python train.py --model="CTC audio transcriber" --dataset="babble in 24 made-up languages, each with its own sounds, syllables and stress or tones, from a formant synthesiser" --train_examples=39062 --gain_aug_db=6 --n_mels=40 --hop_length=160 --input="log_mel" --spec_augment=true --win_length=512 --tokenizer="char" --vocab_size=55 --arch="transformer" --norm="layernorm" --norm_position="pre" --hidden_act="swiglu" --mlp_ratio=2.67 --head_dim=16 --fused_qkv=true --bias="all" --qk_norm=false --parallel_block=true --inner_norm=true --subsampling=4 --layers=16 --width=256 --positions="learned" --init="torch_default" --residual_init="none" --optimizer="muon" --muon_scale="match_rms_adamw" --learning_rate=0.0055 --momentum=0.95 --nesterov=true --orthogonalizer="polar_express" --adamw_lr_other_params=0.0018 --max_grad_norm=1.0 --max_steps=6800 --batch_size=192 --epochs=33.4 --lr_schedule="linear" --final_lr_fraction=0.01 --warmup_steps=130 --weight_decay=0.2 --adamw_weight_decay_other_params=0.01
Rows from block 2 of a small CTC audio transcriber, named by matrix and row number. Rows with one number belong to one neuron. Each number is 500 + 25 x the weight over its row's rms, rounded and kept within 0 to 999. All counts start at 0. Numbers have three digits each.
Before each neuron's rows are labels from the 100 clips, of 14976, where the neuron reaches its largest size: "responds to" is what is common among them. Only what is clearly more common there than usual is listed. The data: babble in 24 made-up languages, each with its own sounds, syllables and stress or tones, from a formant synthesiser. In brackets: how many of the 100, against the usual share in percent.
# gate: MLP gate (model.blocks.2.mlp.gate.weight, 672x256), inputs 172-255
# fc1: MLP up (model.blocks.2.mlp.fc1.weight, 672x256), inputs 172-255
# fc2: MLP down (model.blocks.2.mlp.fc2.weight, 256x672, transposed), outputs 172-255

responds to: /q/ (55 vs 9.2); /ǃ/ (51 vs 11.3); /t/ (30 vs 12.1)
gate.656:492485548500488487505448531502518492463477515499498510514496489493513453493579492489489500541507499507489501495557523495510490487538464469498519506508548491497505489498489477553497491475479485519475490506536484533506489530505472537460483487525527521533
fc1.656:502538563497503525556460541454486466498483503515513514515514512476483486480519489483496511510498468482485491482537511485470510506538465466494541473547528505504484464524486484493493496473508493544518488541530470535499520513537461571477484460481517543505
fc2.656:523502473461516528487522512464475514493466494525533519477525528532482512466529499523516557502478500513533470490485492508490484469460467529476460477500533533486481488527512503495490494524490515463550471498446504447492520487494473485530505526461498517522

responds to: /b/ (46 vs 19.6); rumble (41 vs 12.6)
gate.574:541513494517480489476506526433519533532500508554538531519512551524484483460506512532481502479510483474517497556468509498498458520477489489470501505464566506535489496500462509477468519465511516533468495467504537481511543510507510490457533507504439482526
fc1.574:533524498492505482467527507472501548545507499520559556507483523490465492484518513525497496457481464463538519557455511482492473534488498483451528487499525470522469498525481508510475513470507535525462499473488501495544540484483530500452547510497400480521
fc2.574:532506491503500510525531480540467463514501521523531501516481489489512488472460473481531508541458545519506457504495495515516464502551525430479529506515439448495522494472509528550507502496515472553513489502477487527482487492486461495553455496485523477513

responds to: /q/ (48 vs 9.2); /ǃ/ (28 vs 11.3)
gate.220:513464488494533467534500499510474518512506502531499488502539524501509489522556498467527509506521507478511543548509478458508516474498524502494527432535477478512510476511456481498506466535496505522502499491511496523480507476500482494492513532499468499521
fc1.220:476514503478492530488456516509500517492505504525524469517492493521496487467501541500514490502510488510458500466518486553483501561508479484513469508500504514498462514498531526491483517479427491443506520475505515506515503522476531476522527455546484487465
fc2.220:472536544562482499481493461492488526515499537492556527485533486496500502499505513497460505487510462508533502499501502503527486449496529500520500511559514460463515504527500502485477496516506486481491465490475529512480472477463532531494473520487515492519

responds to: /x/ (54 vs 16.7)
gate.339:487468500510493502550510531524520486557514493505473483521518493476466493472486496505533460528487499483523490478471480524502459496471478509504478470488519506534526476544491494467450511501471508504507503439471505533450499518509532514540450504542460525491
fc1.339:491452495496522496528492513514502493539503516516498507495543474477478528492471502487487444544489496479493485447486468529519484516503522516491480466472533509521509463504501489486482509479470491511527487441503504554468527507486514512510448526511467509521
fc2.339:496552481504538523521530466470501514500481488517480505484487535497501512508463541515465515480500495493540508512493511497475507520504555471440458485522473455522506502482522529505502542544519491495519531478510485520542496512477532473498475520439480551469

responds to: voice: deep voice (77 vs 24.9); /a/ (46 vs 11.5)
gate.619:493516544504513496495448547511472500537495456499454521494506477506538482513479512492489521513531477533517484476485503525468484512512477516542512509501471512501517476511541496491463486459469469516488484535477464484509477513511501500509512505502520481504
fc1.619:490502460465508527515535492489517481480480527498534499518485504474470483515534466535486478506487517500504495500490554452526536491484517487472479479473522484486445483474447535519525528521539528493522481491535502514500539501494482521481488526506473489474
fc2.619:531520550540526498546488536507469497512498489499484521435484510482546504477502524504517542516469538504502498490499459518510502537483544524469492473512491529461478501498472475526515466541478503481511482489535510497497532485508476510455539455539532552512

responds to: /x/ (38 vs 16.7); rumble (34 vs 12.6); pink noise (32 vs 12.7)
gate.314:532510513473467503483526535493472475462487529542576507496498439457513495518506518468529506521481528508506506484522508483466500472543512510515530536488533520500482503525515503489531528516549525506473469461518490535485487522524476482508484490515496549540
fc1.314:539494514501465489441467519469478519470496497484547495496484485470520503511469520475502506485518538499506460481495521469485534488525509477494529504527543525488514513566488488515549550522551500535515466467517502531528488521511483504499461509504528503486
fc2.314:440508503462534517488513509491532499467519511500470517519491489515512491528492507538535515537505531513484496544462454527477494518511511455500509510484507484523493468451540492548466500512458531516490494474483484464446500456555456500511498469541478475495

responds to: /x/ (39 vs 16.7)
gate.225:478475535470543518489523507502489521479493463490520513522514533498486490462510496478499522509491553479523493553507503460494517519504497514490469458528551551462493480471525506508501510536502515508551504561508496479536515489490494448502470488478462490530
fc1.225:492495497539453496472471498517510516505516479499516511460469484479486523486494510494501468520485458522484563452476476485498527442475531555555525476498482481547519476512540544469490496493507466486495501481523504487525520456486487470519505467486518497525
fc2.225:486529501482498467495502495543509496448473492485480531454492502542495477452535524485498494508464517476533486546508516472519520477454500465498482492486494559464502484503480521505486506514502492469540473550524543503484486506502509508462497496493527463484

responds to: /x/ (87 vs 16.7); /u/ (45 vs 14.7); prosody: stress on last syllables (45 vs 21); /f/ (33 vs 12.3)
gate.30:461519480495482520541471468487469481489477505474486501515468489488475492538520490473488500498532498515480554493503537546549535543461526468451482452476485471537531546527488471488522509521480479456497519516518480561499469531490499477515500513483525483519
fc1.30:519503525463458481484517525533507522535511499522509496493506511505484478446496509514533521492485523477484490526499495474488468462504449497533486527516494495535466460454468508500497462432511525501456484510526510476536486480488462505479476483513485500519
fc2.30:478448505507487470512504515498441485508512484525500495499466502496536463456459542521491493542504478483512511502504502512501503494498518504468511486461494491498478522510512503512511542486466480536507527521471537525470555503479525480522469528502505497523

responds to: clipping (51 vs 8.2); /y/ (36 vs 16.4); /i/ (29 vs 12.2)
gate.653:492544455484521490495501526471528515481506508431508541521521456511503488475521455486537512523541471509502510462485457509502485502484541492491463481500485501474475504492501499507501538503486509526480491522486504475475556518507504517510513462460463494434
fc1.653:507488542508468499505520496509488489481468487565499500491459510454521522495485547474462507500470528517479447522517553476481492531503489533501541513461515499507513503504492490497490504474532459456488504520494505538531481475527487521493487546493504517533
fc2.653:469517505479510504504532495517516487506515495528493537523511490491489483497524521520540505499510505510474513523482494496482494458539480497474520474501515545530479503483525529449492490531521489501516516488525497468463541543500488500491520511502512452499

responds to: voice: child-like voice (78 vs 24.7); /aɪ/ (66 vs 10.6); /ɹ/ (45 vs 17.4); /e/ (36 vs 13.8)
gate.430:480514499511512499520519486488475505473505526499472479480499523572510518516449452529521491505523497473497499510491471502497504506501504561497504489512492522479504531541473495486511527531514504507492567463471503520529500498506503512471484516484520472502
fc1.430:499494502501470498472473497540480506489501445500497500529521486445462500476539555485491496508479508501488507469462509482529491465498481455479502510500523483528500510496512529531493500476510512486497456526513487471470493500491522528540512494498482524518
fc2.430:493467500508515500520508495517475502543465513507534536515503489522496512530458511501475482502502533537502491485493483524521541512472512520479524492481498488516476483484512475462465476474422508461482542547534507524471527521488536490484523473486515518486

responds to: voice: child-like voice (77 vs 24.7); /aɪ/ (33 vs 10.6)
gate.459:463500494507454509480454506474516498505535502529499482502434454516531461502466494499498523504510500538524493510471498484488522510503559529498525482496513507485479471530528517501520496472538486490491517490545485458480477454533507530484550510508487487508
fc1.459:529484577503549515526534456535477493491498468515479525522529501492486504493501498458479516468490497535505511505527511512512512515490486511457524500492499498512512467489484526498502540513482486514518515477467542516510534488491501481520490525470505497485
fc2.459:496502516524524516507494500498500463486511487528550522488504492505481526535513485470569465452506518501544427510531489513497499507536509516533533475492517534491533525514506486477522502535482541505517485521539485518430485472483514488459509481507519508478

responds to: /q/ (64 vs 9.2)
gate.156:450502502487495516528484515473518492487500525489505486482503516501510498492495461507484464510527500481469506496497522497489456537489498522466503450521484503460554522528510501504521447531480550551562472527504494526496493464507509472523482538492505532491
fc1.156:441496501506482490523520512488516510517496536490532500460504501489506493511480469504482466488527506476490504520478484507494464537482512511470481451517506516452554503519510475484528463511479556559566478505506509502481527452510474491496472524496464540447
fc2.156:510497470518542484499528554504530521470545480531483517502490503491520502522528486464493522459449518507520472527526511489467524500488482514503520512515510494504526474483481482518541517523515477487542508496530484542502486483491505454499491480501469496523

responds to: /p/ (65 vs 19.7)
gate.301:502489476509495522500525497499488461513482498526520485500469545505506493500511503559482499511489541492533512515501503478533517515470494515510452469489534522506525496501515468500504541507527480553481512508508501550478547471539484478533491503516488509458
fc1.301:534496515517476457489494499514490542490521504482503509483520476499504518475499484443481530485518468493500465484518497530503507463479501486499519500522473501516472532487488537476523540463481483465515490468552487452540510494518502567494487512510483494505
fc2.301:484511507507472503497507486509477444475541478506527481483492526492521545519465500496517537519524497513504513519521504497497501556523496453531449549476443485469502505517506517515468517517509528527464528479502457507525510513504499493459515474494528490453

responds to: voice: deep voice (72 vs 24.9); /y/ (68 vs 16.4); thin (high-pass) (42 vs 11.9); white noise (31 vs 12.1)
gate.64:514463539516488424477469480506511501484534557465497501483488507464463510485453472526492530482510512539510570467515514459471507506520496507517520472492456465509458498486484487493545519488519469484467537496492491488464522469506524496531476515530490516479
fc1.64:509530455468522573493532545509469520525477445517490494516537480522494482532510486475511456523480463498463442545479488530532500492498520531467510519482545499507545488488527541502483510502479500457526475510493537474548486540499482460464491494454506486485
fc2.64:495518593572494502492492500471487448501505471477534476513512551485514499487505530498496475441551516524514488506541544518495489517549485491518480485506476498475519544490520521525500538518528475503483498510482492505473493490475530534485538510493536507514

responds to: /p/ (45 vs 19.7); /p˭/ (44 vs 16.1)
gate.132:478557496461514515488547530494480538541505498481509513463506485524508450498465510547549502459478522464438510504478446479502559477481491485489482475497486524474518475507470500465484518505485459525515454499468518460481523514505519523555518528532450484514
fc1.132:528469513531520509524466468496508493462483528513507481549456516508475557486532520503469483513477481499525486523536536495492463535523456499536514554494495483491459490498568512513492504531517477471489535467515528513529465499472483494450508496501550529472
fc2.132:464550507506525491501523519529509510488497462475423475491513441484485479505485497489453489488539497484510482488523511522503480528524560511499503505477455487450477508492466482503495524490543524463530458513518424551503511526505514506460509483489485512538

responds to: voice: deep voice (73 vs 24.9); white noise (50 vs 12.1); /ʌ/ (36 vs 15.8)
gate.62:502460515539470469447536530481501534482548488481457459499504490506475489485474466467520500482517512500507494524534458523528461505486485549505480536500487512482524519545481467529498497509492495457494513480502499481488489492513516508481493501491517544502
fc1.62:486477503510526468468526523489512494486535519478477455503481494537489462495494478463512517481489512507523517500524472503513487517443469549511515515481454504509499504490520481490495495509524513471463505448475502535506534485519520490483516478493522537505
fc2.62:516516484534474494474465485492509501553486487528510486513537465476497470529463489522492518547471499520500536527474533477471507536502502486524499463462522537530468505487585502455512488458501480527506537521503506479521485495481452492475501562503500434475

responds to: voice: high voice (71 vs 25.3); /ʊ/ (40 vs 14.7)
gate.71:533491489480483460476462535516482463490536519507485500503498467512499547483478519501519476455522468539516528470520461491475479534547484488536484506501515523503492487500522501512508477486472452495532506521518506545525491475517494538522500504502453511537
fc1.71:510501470515470483495481515533477496512510495514502492506503461528486544484469507513462481455521485516504531513530439502493496515534504475504486516526493543523476533478545488485501501489462464507496500496498545525529494484530511523497491493551454497510
fc2.71:474532480539511512509543461472522536528498517508488466503529522493519456526452496519529521533490509505500483540455536477520502478487499497509491512482494472499522504502493526498491523498532510499518480498515446439480482520486515463502492490475522512452

responds to: reverberation (76 vs 34.4); voice: child-like voice (54 vs 24.7); prosody: stress on first syllables (52 vs 24.9); /u/ (37 vs 14.7)
gate.60:523516500476513490481508518491493454509487524478513499470510472493477483519525456497523543523505459444483546484511515503508536478508480476524471555546484522473497481503513505479482447485513525558562526509522492487515509489512517487508527475470516486483
fc1.60:476510538485475515481486511509504537507537455509479510530484539474517539483452538494485462472512550548496442516484479515521484516485527533458504498487493497493481533509508513499522531504472488451437481525506494539479492536502510522505477514483462480532
fc2.60:504544533511512507529502499500497503523523508496509485480510481477511529477480480468508483476488484485450515471515515547452513530538515536494537537520425534476488530483513492475488502477427531502531515507533501548486471531536525509480475555487451509478

responds to: voice: deep voice (50 vs 24.9); white noise (43 vs 12.1); pink noise (41 vs 12.7); /y/ (38 vs 16.4)
gate.443:492545494506482506490472485475485487467509508514474531486468516522507444483495477482498512521487507473505491473514468490548500466511492533503519513494454467482490504475490483501510502496508476484530523473527566530501449512504483504540508503511496533499
fc1.443:493446492516524484512520512536495512507505490495462496517502475472469555530498517522493525499538514507468497536476521501507535500507495483508493513483521545546512449531504505487487497500481528532492481546466457504507536491497503518483496481477508457484
fc2.443:467495477538523516500472533422508514533516530470493490513460479525498480507522525499461513518455517500483478535517461520542499531498489548538522505488545501488499508494476483514467481515508473499542486523513551545461517515507520487538479490540481525517

responds to: /q/ (98 vs 9.2); prosody: stress on last syllables (43 vs 21); /ɑ̃/ (35 vs 14.4)
gate.267:476503526515505475505478518491534507467497472491510490488488543497540473461515500509504504515486530508476497529493537500501502498479480502484502473527546510501502479523486540497505466500486530579547495509510498510463506501516469457515501510498512554488
fc1.267:527529471501478527478511469508459502509526518518469504506511472490481507553472511498484521490514475492510520469500453506483505504512501493505514515460455476533494520485521458511494529502514462427443517489483518497539505509492524513460522496521493438536
fc2.267:522519523521477490499513490480484495509474490519495514488495460418485481493429516540462500510515479509512541495473513494486553457507498484456500542475506458525468525487488504488476472488501486502491513445494507512484489551531489505514511495516542495491

responds to: /p/ (50 vs 19.7); /ɑ/ (42 vs 16.8); /ð/ (38 vs 11.3); /e/ (33 vs 13.8)
gate.312:486481500447522476493524468529475498507490531481465543490503506433493494492541471530466514522485475515509497454463490534464492494497462463469504472478496514535490474530506489485487545526501505491503486504495506495502474571514502496493486519510428479458
fc1.312:472507507534456526520489508442524501478507461495541455499466457535509517515501557448515528478495546496520527514538497490530503483495504517515517513506494515491506482496480546492503460484499518532504520495484541499506528477487488496499499506482564503515
fc2.312:492493456518482486442477518521513511467525510519475497472463492480446528512515468479481511479506506528494520498509514507495511515479463561489526499502549499492456497570495492493479498489528517518500505504492539547506494492485535522537496470531514492502

responds to: /b/ (52 vs 19.6); /e/ (34 vs 13.8)
gate.546:478522490490525516474533477496484489485468485508525506489483520485486479466472530478487490467491494469496494532490528479468520500474454506519505524456513505443529540522486536458459454539510515472500504518496514514514517516474465494511509487501480496513
fc1.546:487531528456541489476540515516461539501498500493490497488469506506508468451498454488467473472458491470509501498473484478511498482478501477476461514475487516509545549518464526468506474542537487450506531474500484490480514521454486485550508523469469466509
fc2.546:515501497467515482467516495474535454509513497510504498476466516500482437514523436498530501480504483512479498500505466552524433493508507479472507506508529538494518471505513508493507495561496499515513534493497486501522517517501522509499520501490460518485

responds to: reverberation (86 vs 34.4)
gate.215:510462486481480511514522437540530515508487481486508522497486508470497516508495481506488489496455500512503492519484475519487483526549524483465519531504466499498462482530501482493527486459518467554465485464502445493492506528491502551469514482491521524482
fc1.215:495473500515479527523505481508515497480495472496482515481515485452486494546502503481514509487462478495509474462490477518500491516530499494476473553472460519502511471504503491514530486490496491529482513483507471505501517512495497537481534489501522545492
fc2.215:496530488474492502479478476479482472501534492543489476539516491557479518490498485472587507497497548519468544513506556502490528451489506487453524486472506524532533514508483487489489525514435530473499502537523494523485509473508512485545434509503482481489

responds to: voice: high voice (56 vs 25.3); /aʊ/ (51 vs 21.2); clipping (31 vs 8.2)
gate.473:522514480505501526480500542489487532512485536479499459499513492501488467496524465517526497535443512453483528497449486473431540502502494452514512554485522509491459466495479424493521433500489496506503511532534493476512460464469534484503459513495538477511
fc1.473:476491489510502498500519508524513458483527467502552521521491514500503545511470548478489498488548503523501485511538505518557444491473492535486504463491482495489539497521524538519460572520483512498498503455477522545491534524514470513491507505485455513464
fc2.473:556520475487534522509561502482470531511483535477484458497482477488455447461526526528497511497489523496492522502458491503457488479506484455489530513455531551487483485446471507515532509492529508510501473479491559516501503472470542515504512522490497477496

responds to: voice: high voice (70 vs 25.3); /æ/ (66 vs 22.6); /ɛ/ (43 vs 18.6)
gate.182:502491475502469494505484497489485458459504452525496493514554528481508504536470529476489522496529496442496536511465430468549529516453493497496503526508500487496519499510501495470494462494495517505478461508526493537469527506530479535464501488579503478485
fc1.182:494487537517518490512497502536487507502488506519473530529480491491482475470534470524503462526480477518467486463503538535484476475524506464518472498468510566522511522508492520522475532512475495525481498454514505509533476489465490507509508525457461499524
fc2.182:502516463510470506553499482470502511512486488511545491483542528473539486529460489505503450478510440556519508537518459517520480510503542524478500530475539541491430474497490509481484473473500483475482482526509484475470510531493492504507536553502530522475

responds to: /x/ (100 vs 16.7); /u/ (46 vs 14.7); mains hum (42 vs 12.6); /oʊ/ (37 vs 12.2)
gate.310:525511524529506469541522463539529502469525494515506507493458503460479505464540530453461512483497506446497463479543503489499493472453541498484562417528484496465449510499515504493486511526507502503501486521505517486499514515502460522491478509486505495528
fc1.310:509471486502479503467498531480488523498501525484530506465510501532499508511481473548519494533530500486484498535475521497497489530516468526504478554469534472537487488505492441542493448507492477494527511530492472489537514499502506511530490464479480509492
fc2.310:518538499547487499498506512457533528501473540516451515448490540459486508510463523513484525453469466476512478504498509517468496516513492515475489488518543468506532546466519489472520472512523504467531511512510509476535479533529504490498482481462487547522

responds to: voice: child-like voice (74 vs 24.7)
gate.487:494517470461483518512516460476471492525502496481511496532521480489487517475519496513482545483496516504491505487501499519512478498520474486495481435480495507466523479519506497507535528492469474467472504506515482524522539503514492464574528474528473473526
fc1.487:524497458512473448480555536459480528454490461505503456500494461490495494507487520525498511476500509497516474480539526515494537490515484498526549467533527517489477498541481527510497497501510470494528501478497502527529466514527525518506530469503493526520
fc2.487:463488547502514523469482514497483498509499506492480474522484484487505492514504505518525476527506471489550469498510492484476463536492506521513456540506517493546479509514547530461462494490563528512518472523512498454501469521478496512485458502503464500471

responds to: voice: deep voice (54 vs 24.9); /e/ (33 vs 13.8)
gate.431:500513482497494467524446501502536523490484505532466498485459488497495487533495549461477462505497477490503439486508498504514473476522503487506503545524487562546517541522508496473530430495482547540486554476526525474515472536483498498477498512504505509489
fc1.431:490462486458488503551498455497539501478530519479460500499505513519495530487481538470479504536475466505499462507476459556522477472478526502540485555497506472536494499504489498484489498509476477510503540510528499487536465502496494509506491528476495480496
fc2.431:557500482491502531463481497501433515504507477510532496520508478504463505482520494508514464471496575503517503520503547478478590496509513459452509469530479542534463521473511523511507517520528513468491464466503502461495523503480531479521485500481475493504

responds to: /p/ (67 vs 19.7)
gate.432:461494503476517478481510535535477531486541520483531474514486511504543460490504505499450493490508474551474493518488490458508491531536444515492561494497528497452471472442465464503474492513492480533501494478521504488514514498479530501486461538435502520492
fc1.432:457494508477506466475493536515484529497530532495519473504483495464527445493527528514467485478522498553474474516498503479483486520518467512494537483508543497476481486443504433511482517490503459532508508479499501462512486471498508492469478479442486512488
fc2.432:544506474523508532503506483417497466491474483532497525462512496488506496510469529532530528472494519470499510508512472524521541489476544466519473487521502485545494527527526521524506514507525497505533535507467481506472478506517484494489546457534497487481

responds to: voice: child-like voice (65 vs 24.7); reverberation (61 vs 34.4); white noise (40 vs 12.1)
gate.135:482540485508484528516525499461475458479548515515499535535515492487506441552517470493500517465507489477502497473451471507535498468498471513538515481553465531499518491499523480486512526504520499442478490495490522549519510530502438481473440512512504485509
fc1.135:473529502491490504502508519489477463455495556528493512501482479466513485516500488503532499497543513459482510474454488483515492511538496507555514489548529494525493509508509453521493527526483509463487531470490508538516509508505469497489492514508497518551
fc2.135:534496493484498481458538486517483506464514474477474483517523506517496505487518514468504533498485544510482463506475540502489522463490465514507494512530510534495564492516517484491542518528525523510494498444492503474474507457531494518538512516440512479467

responds to: /d/ (56 vs 18.8); /ɛ/ (39 vs 18.6)
gate.448:528510546438520510479472532490473479495508506485460539500539503506500502446517543440463525507474503501512491526511496515524484501477517568528537469510528494434465497492485481503509483472472510486483505468497516510491480503509530490509510483451544485510
fc1.448:513505498450491520456502547497534517501522496499486478471535544497477546530524483441475515519469473460538461503510504498498539536511511519501481512495576513494489498506502499511478532502498505450468503465462535475486513516492523553466515478468519461470
fc2.448:495487509504491476491536513511477485460486517530498496523488481502519503465483530529539490457506514535488501483502535536538492516478524541515502503501499475477496491508497541525472512504493519547502464476494497455545457485515487522531466477522502533546

responds to: voice: deep voice (57 vs 24.9); /aʊ/ (46 vs 21.2)
gate.212:522504504564527503496514502524505529522508485478519462515494498488537515497475522468499518498479518487478519550485505486510449503474491512471463498509443517533484490523466496471507438510524470472555519501515488505482464518487559483516511531487526498459
fc1.212:520520454468488536480529486468487469465515478484537491495525510544496474473530480492484481518493533498502471511528491504481504488496481504504507534509507483486518532496505485492498551496459456518481464465513534516473521464519507453471488515516487532523
fc2.212:516510509475456506534458479510543498509511523450502492510477504477530489495522487489523489497545506468503489518539485482543518511464538478516504474457467507520530519476515550522493454501525487504504532501502474491496478494519480470499521491542492487465

responds to: voice: high voice (62 vs 25.3); /ɔɪ/ (32 vs 13.4)
gate.40:511537504512490495519508527501429515539483540454419491501495518517504488521500498491529486470521469508487493555500483483522474494450469523525540509529479469509475482474532500501537476471501473523445500512483500483505467511517509501532500506538500517498
fc1.40:532503498499538513515520491474498519505500503463529486520500453498500502496554472458514531461538464493464495522486459509487530449475493469514513501508514481496510495459503519535471466542462480531518507537514449499495465514497515507505513520478511504505
fc2.40:500521510501489489541478529496506507455493544517510500481449489525501560558494489490523455445531449465477512517470551494526496502560509501525475513527462484461553503535535475464478502514460500510480529469499549521534496488560470491486459480519487478495

responds to: /q/ (43 vs 9.2); /p/ (41 vs 19.7); /ɑ̃/ (35 vs 14.4)
gate.472:480504472503522500518516482503510482551511508488529495502465502505480487517479510525465493524536465479522497541477544527523523541497495545443478480493512495501523518549499528462507517510474475547540499514499515521465548523460486498497504528486446503477
fc1.472:503511461461518517481525497504482523462474501488508516490503491506510494514493521459494495489490500480518469490476487463540474496497489491507470525473494495518488472486481535456546526463494435514479466501489498510523471473506498537495550480544503511525
fc2.472:501456527475505473501495486506503468485514524514562498499507509550473542493450492518478523502472479507461509466497455489504495532491485532505483534498517507469537507499486522492490475483562522502481526513502498479483472519520491535483473523510486460497

responds to: clipping (51 vs 8.2)
gate.624:499466530529500456480490482509473472493524449503522500494451510500512502508493508544488471461475507497530487558544479522533500521516509528501492530491474478491500496518508491487519520524481486479479484501473505517501466467512503528492507458535518511444
fc1.624:507520489452480536511497517498509508518500496481494485471563493524513507474488464473522504516504497478467541461468511504507485494515501517519495464476528519478518492469479493540489491473522517527542493479503526492525529532504506476526452504500518476521
fc2.624:519506533531444461528491472483473443514498489503517503532512531486490495504506496506490500477544521526499484490461470506451537523528508481462493534473522470463488508490543513491547487542450499517512499497494477463509451492485526535492539476503486509535

responds to: voice: deep voice (86 vs 24.9); /u/ (47 vs 14.7)
gate.340:505502507532435520466458485519468496469509508496471504503523499498517510492516488481476493450524533490484482424483498546493526505442520495490533448520440489494504508523498501535522477533513512520503489468484454476496507469487477534488503470492455483426
fc1.340:491549506551501510465499537482508465536527466547536508471541527494550528516515507538523513446515515487514510492513511507507496514495488505486535511510522511462486481532531497471537479441493482509478531524519511458524519504519525470490478477495510480470
fc2.340:510484507468440481498508439517457494484518543519463566492509483522472472502512503525474515508487510510523520483494496515450524465462503512510509496533506501485518486512479488512523485513523468471491482486480495505486486496540481494518517504481473468515

responds to: /d/ (47 vs 18.8)
gate.475:531534485525466499481475544502466499490498510427521500453472544529514507494502535500486522522495483515475505509495483478529465467506516506488528489488504458477478481486512517563471473483539458529477450468445542514544498466499488518492528511460494471521
fc1.475:477482511479524518520507500482523502492520494569475495554513451471494494514500475489504492465503493511512501473503519482481529526482473479516479492513499528539526514498473492427508515508475532442492550515559466487466482525494517485534475486547487501513
fc2.475:506481520537534498510517526483456480487465513468529516478425494513479520548475481518517525481503450477502496485503491484502531511539514508510490480521487481481504502431521472485475504533544501496475491535468492469585491494495518504491498504480489525502

responds to: /q/ (86 vs 9.2); /ɑ̃/ (35 vs 14.4)
gate.155:464533491516558476538501490504496504518528537482468496469530519465511466510506502505534495492497505522485509491467459507486511478501505530482501488537449547512525475515504484462519498480480482513509480510525477482448538516510484496527509534482521515477
fc1.155:474509468494531485545530491505484503516507537500482487474504516468520462536492525520524483497499488537498524502489458519467528466497521508478496485548428542489509466510512487460517497498467467529515506498526501494464531504511508490537512534480490512501
fc2.155:499507452513496477463510533487519480471487466530503511489463506509527497505448482506516503476488485497524495514468511460494506520511478473511485468488515476513509527493508502500520523534500495528530513524523484478557485523498551475505465493488450536489

responds to: /p/ (73 vs 19.7); rumble (46 vs 12.6)
gate.44:465515506483514534507483487477487527509520508499488513491537506489521495547514525456520497487512476457503546512529470489535482536492493509533511507477511492507471500518510494479477481480470489530474477477467520470511495545522528498519534545498475533468
fc1.44:501525515517468512482497528454481508494467527551466488466478500500535499539538511489494516502495484470499524525509473515520465548480503521524527497489555485486450483507496467470479501493462515523456462457495534487512493512505486479500542544449481534500
fc2.44:504462458480492493528535465490510491516478462498538544505530525511532488534476473512514477471508514542494484476511467527497487490509485468519473470535512502492476480506503497502469507489512511550504517565494493455505516514437488499512537523495477505493

responds to: /p/ (48 vs 19.7); /h/ (30 vs 12.2)
gate.102:503494505498498496534527518535487468550500505480492506533544509464519503530491499529488512508462482502503549514534533480496505511485490553495436459539493511467522515471479506522525468512447525544520501494467484453479476494540485495511534485491494480505
fc1.102:522474544534512506497542480513508478545521493469494507476519530456525497515505541529449520520464489506480515514515534458502509501480511558493431450532469530467510551461477496477494482527450542513516477528479484500494485505528488514523519484480500498526
fc2.102:496549452466486504477511461467509484482467493537504462492468507530477489469476518518504514485517512499501514475445473490503507512498506440502561554483507485550498497526539479474493516506547431504524518514524519475494536517486545490487445500502495504483

responds to: clipping (68 vs 8.2)
gate.645:485507481490484503478495504538480517494523469491525496479471476484506444517512538513554501500508478507535500469474539530467489481498480499541508491467470445487466517502490493495482518493528485504487494536516511483524530524539522480499455497485488523490
fc1.645:478543515472506452495490483486476505503547469505478520497455478513471473519523516515574477467507473488495531455486504490511442485531477471503489504506454430485513515512504521459529528508505487510515517505476481472515493510542519486521484488465468529469
fc2.645:524513469520531462458519497488468488493499536504506532482513488528546471489469456503493521485525525485490490570462537524512487512518525462508501481493534497502461523534493474506453493498430488511492434481492507529494498482478518488482498483522521514496

responds to: voice: high voice (51 vs 25.3)
gate.222:448525500488488525489530515506520522495456518502514513532487501535478450471496492500494531499505452479485540537449537519487535500525507459510482495495515523449470492492507481540481482471535478511500513504483468464535508445480491501506484505485514461517
fc1.222:473516487512462554491516500483491484506457526511511504492476485521491477459498502531488510501506511503511513536496512534477487508497528516491470483511521511452516487513520461500456444482547488541523486506494482491504519506451468505479461501497436461514
fc2.222:503491494422515509534453533527511467503491502488517479518494481504464544516494496500481501514447483507499498439473508475510477497459503528491500543461493474558509498512540455493477499507485519507514506556484518465480456507477504545527473501490521504467

responds to: reverberation (96 vs 34.4)
gate.658:551503475469527515505558496520496492505536522525555494495480500485505495489523478538485512468432515468456466495514483461497507491499517487472511539494484518481491442515462552494500515499528526508478499457447496511490542509442532545490506505533520520499
fc1.658:524512519493489460476466478484502492520513479484465491446506506493486501504522477519536483517505518510529519502511519520483483547534557524481488493511519454491511516505484509502528520480520508524496519522499490500522486473559473517517532486490539512465
fc2.658:510510501440520490509466500488533503480466470491535508493493517551501509527487490465501458560506496480498514470495484506527544531489503456482495532497481449496496502484544454529535501464482501489511505517482474503523534527513509511511483486523558500476